python train.py --model="image super-resolution model" --dataset="rendered scenes of toy objects such as cars, trees, mugs and chairs" --train_examples=97500 --image_size=32 --crop_scale_min=1 --horizontal_flip=false --task="super_resolution" --loss="charbonnier" --scale=4 --arch="rcan" --norm="groupnorm" --hidden_act="relu6" --weight_standardization=true --channel_attention="se" --depths=[16] --kernel_size=3 --stem="deep" --widths=[96] --init="torch_default" --residual_init="none" --optimizer="muon" --muon_scale="match_rms_adamw" --learning_rate=0.0033 --momentum=0.95 --nesterov=true --orthogonalizer="newton_schulz_5" --adamw_lr_other_params=0.00092 --max_steps=15400 --batch_size=64 --epochs=10.1 --lr_schedule="cosine" --final_lr_fraction=0 --warmup_steps=3080 --weight_decay=0.1 --adamw_weight_decay_other_params=0
Rows from block 9, named by matrix and row number. Each number is 128 + 32 x the weight over its row's rms, rounded and kept within 0 to 255. All counts start at 0. After the name is the row's rms in percent of the matrix's.
# fc2: squeeze-excite expand (model.blocks.9.se.fc2.weight, 96x12), inputs 0-11
fc2.0 137 [129 100 135  77 136 176 126 126 141 134 206 139]
fc2.1 086 [126 117  82 200 179 108 130 136 157 136 157 125]
fc2.2 095 [123  87 138 132 223 159 136 121 125 135 143 117]
fc2.3 068 [131  80  97 114  69 181 131 124  79 139 123 128]
fc2.4 065 [130 168 130  94 195 186 133 139 100 127 153 113]
fc2.5 144 [130  79 127 171 151  63 128 131 174 133  94 129]
fc2.6 066 [120 164 117 160 139 121 127 133  78 133 211 141]
fc2.7 058 [118 144 105 117  95 189 135 133  60 139  87 121]
fc2.8 084 [131 188 136 120 149 205 130 129 163 137  97 129]
fc2.9 080 [124 202 127  82 163 173 122 137 103 138 148 115]
fc2.10 098 [128 139 129 140 209 116 132 136 129 121  56 129]
fc2.11 054 [131 157 153 166 173 176 113 121 187 133  96 116]
fc2.12 111 [130 210 128 104 108 149 135 130 111 125 190 128]
fc2.13 065 [134 165 105 128 155 166 140 115  61 121  72 143]
fc2.14 135 [127 183 130 107 181 119 125 130 117 128  52 124]
fc2.15 105 [122 174 154 157 104 134 132 125 214 134 105 131]
fc2.16 088 [121 171 137 197 193 146 128 134 151 127 108 135]
fc2.17 192 [130 186 140  66  82 121 125 129 135 126 179 122]
fc2.18 094 [124 167 146  97 184 121 135 130 176 123  65 132]
fc2.19 076 [119  96 142  98 136  42 133 139 175 124 115 125]
fc2.20 046 [147 130  80  91 129 182 132 117 125 118  58 140]
fc2.21 092 [128 131 151  85 150 168 135 136 216 130 124 128]
fc2.22 099 [133  60 132 168 191 127 133 125 101 121 161 140]
fc2.23 102 [128  73 142 165 140 186 127 123 135 131 191 140]
fc2.24 084 [130 162 132 146 111 199 131 134 198 120 108 134]
fc2.25 068 [122  45 126  71 121 113 119 123  93 119 108 123]
fc2.26 089 [134 179 123 115  91 215 127 119 145 134 141 124]
fc2.27 068 [139 150 133 158  73 184 116 127 127 126  62 135]
fc2.28 085 [120 185 123 201 121 169 126 123 131 128  85 122]
fc2.29 154 [127 142 121 133 105 212 131 133  68 127 101 129]
fc2.30 117 [133 145 135 141  70 193 127 133 193 130 133 133]
fc2.31 105 [134 162 131 185 154 121 131 123  46 131 146 122]
fc2.32 071 [137 140 127 110 154 210 133 138 183 123 101 105]
fc2.33 093 [120 180 133 102 196 177 129 127  89 136 116 123]
fc2.34 103 [132 142 139  38 162 149 136 129 112 126 171 133]
fc2.35 050 [117  91 122 135 111 172 129 140  39 124 111 134]
fc2.36 087 [124 216 119 156 125 134 123 132  78 121 157 116]
fc2.37 083 [126 160 136 127 139 124 136 131  89 122 224 140]
fc2.38 105 [133 142 132 113 181 214 124 133  89 122 118 131]
fc2.39 084 [131 164 100 122 107 223 132 137 120 137 107 135]
fc2.40 137 [125 207 125  81 114 185 131 132 116 131 115 127]
fc2.41 101 [125 145  98 190  95 191 131 125 123 128 173 133]
fc2.42 066 [127 182 101 114  75 162 122 139  78 138  86 123]
fc2.43 084 [132 146 131 204 159 181 124 118 151 135 168 140]
fc2.44 104 [129 156 111 183 179 176 132 129  79 126 104 114]
fc2.45 046 [113  83 106 145 183  72 143 131 173 139 147 111]
fc2.46 089 [121  60 107 170 183 170 131 135 127 129 152 132]
fc2.47 123 [131 107 139  59 143 146 130 122  61 128 173 128]
fc2.48 078 [125 139 133 164 224 148 123 135 155 131 106 124]
fc2.49 078 [136 104 138 143 109 161 123 121 226 125 124 113]
fc2.50 108 [136 151 141  55 196 115 128 136 162 128 138 125]
fc2.51 075 [137 134 123  91 205 120 127 122 196 130 122 139]
fc2.52 140 [131 158 146 165 174 137 128 122  75 129 195 136]
fc2.53 077 [129 143 125 123  66 175 128 136  52 136 131 128]
fc2.54 095 [127 203 138 135 116 184 126 129  93 120  86 114]
fc2.55 084 [127 140 125 207 127  83 127 134  85 122 172 127]
fc2.56 059 [125 112 164 112 205 108 128 142  90 134  79 121]
fc2.57 080 [120 142 128 112 181 137 133 135 145 132  37 119]
fc2.58 094 [124 211 123 131 127 200 119 126 125 122 133 121]
fc2.59 139 [131 133 136  85  53 118 124 123 181 129 171 132]
fc2.60 084 [122 170 147 144 175  79 121 136 130 131 199 125]
fc2.61 065 [132 177 109  90 162 135 137 117 163 126 201 119]
fc2.62 052 [135 100 100 199 127 146 136 137 125 140  57 133]
fc2.63 074 [129 146 155 182 157 122 121 124 163 137  51 118]
fc2.64 106 [136  61 124 132 171  91 121 127 156 125 188 131]
fc2.65 158 [134  64 129 168 152  55 124 130 149 123 138 128]
fc2.66 084 [120 203 122 112 108  69 126 131  88 134 104 114]
fc2.67 061 [136 174 141 159 107 161 118 138  45 116 127 140]
fc2.68 093 [118 133 126 105 175 223 138 135 128 131 144 121]
fc2.69 064 [123 136 144 228 139 127 135 139 135 130 167 124]
fc2.70 101 [132 118 159 148 177 160 120 122 185 126  64 124]
fc2.71 069 [123 157 148  96 104 177 118 132  46 128 114 132]
fc2.72 087 [125 173 132  74 116  77 125 119  66 132 150 144]
fc2.73 103 [125 196  93 118 141 148 123 121  55 134 140 138]
fc2.74 151 [130 127 131  62 149 129 127 128  73 123 194 124]
fc2.75 055 [142 157 133 153  88 100 119 130 180 114 188  87]
fc2.76 107 [120 102 128 146 194 199 122 132  87 127 116 124]
fc2.77 106 [124 125 129 121 156 174 121 135 119 132 223 129]
fc2.78 050 [136 115 129 146  94 131 123 138  45 133  69 123]
fc2.79 133 [126 170 109 162  91 198 124 125  99 127  86 138]
fc2.80 072 [140 141 129 169 160  44 135 139 127 127 169 145]
fc2.81 170 [131 111 137 156  92 199 123 129  64 130 104 134]
fc2.82 181 [127 123 128 182 135 209 125 124 107 126 174 132]
fc2.83 048 [141 133 140 158  89 131 135 129 109 126  33 116]
fc2.84 123 [129 216 156 137 121 123 130 123 173 128  89 132]
fc2.85 095 [131 121 114 176 156 122 129 136  35 129 139 116]
fc2.86 159 [128 133 118 140 179 173 127 129 121 129  42 132]
fc2.87 151 [125 131 134 133 202 128 129 130  87 127  57 132]
fc2.88 087 [134 131 107 172  73 142 124 125  50 120 107 138]
fc2.89 122 [134 102 129 134  97 161 133 124 218 135 166 131]
fc2.90 106 [123 199 112 202 146 145 128 121 111 121 151 130]
fc2.91 120 [128 123 122 183 174  57 124 130  84 132 118 132]
fc2.92 085 [127 188 144 108 129 216 125 124 114 138 132 127]
fc2.93 099 [132 173 126 208 145 117 130 134 172 127  89 127]
fc2.94 088 [124 102 100 148  76 199 126 135  87 129  96 127]
fc2.95 078 [131  83 136  83 120 166 126 120  49 131 111 121]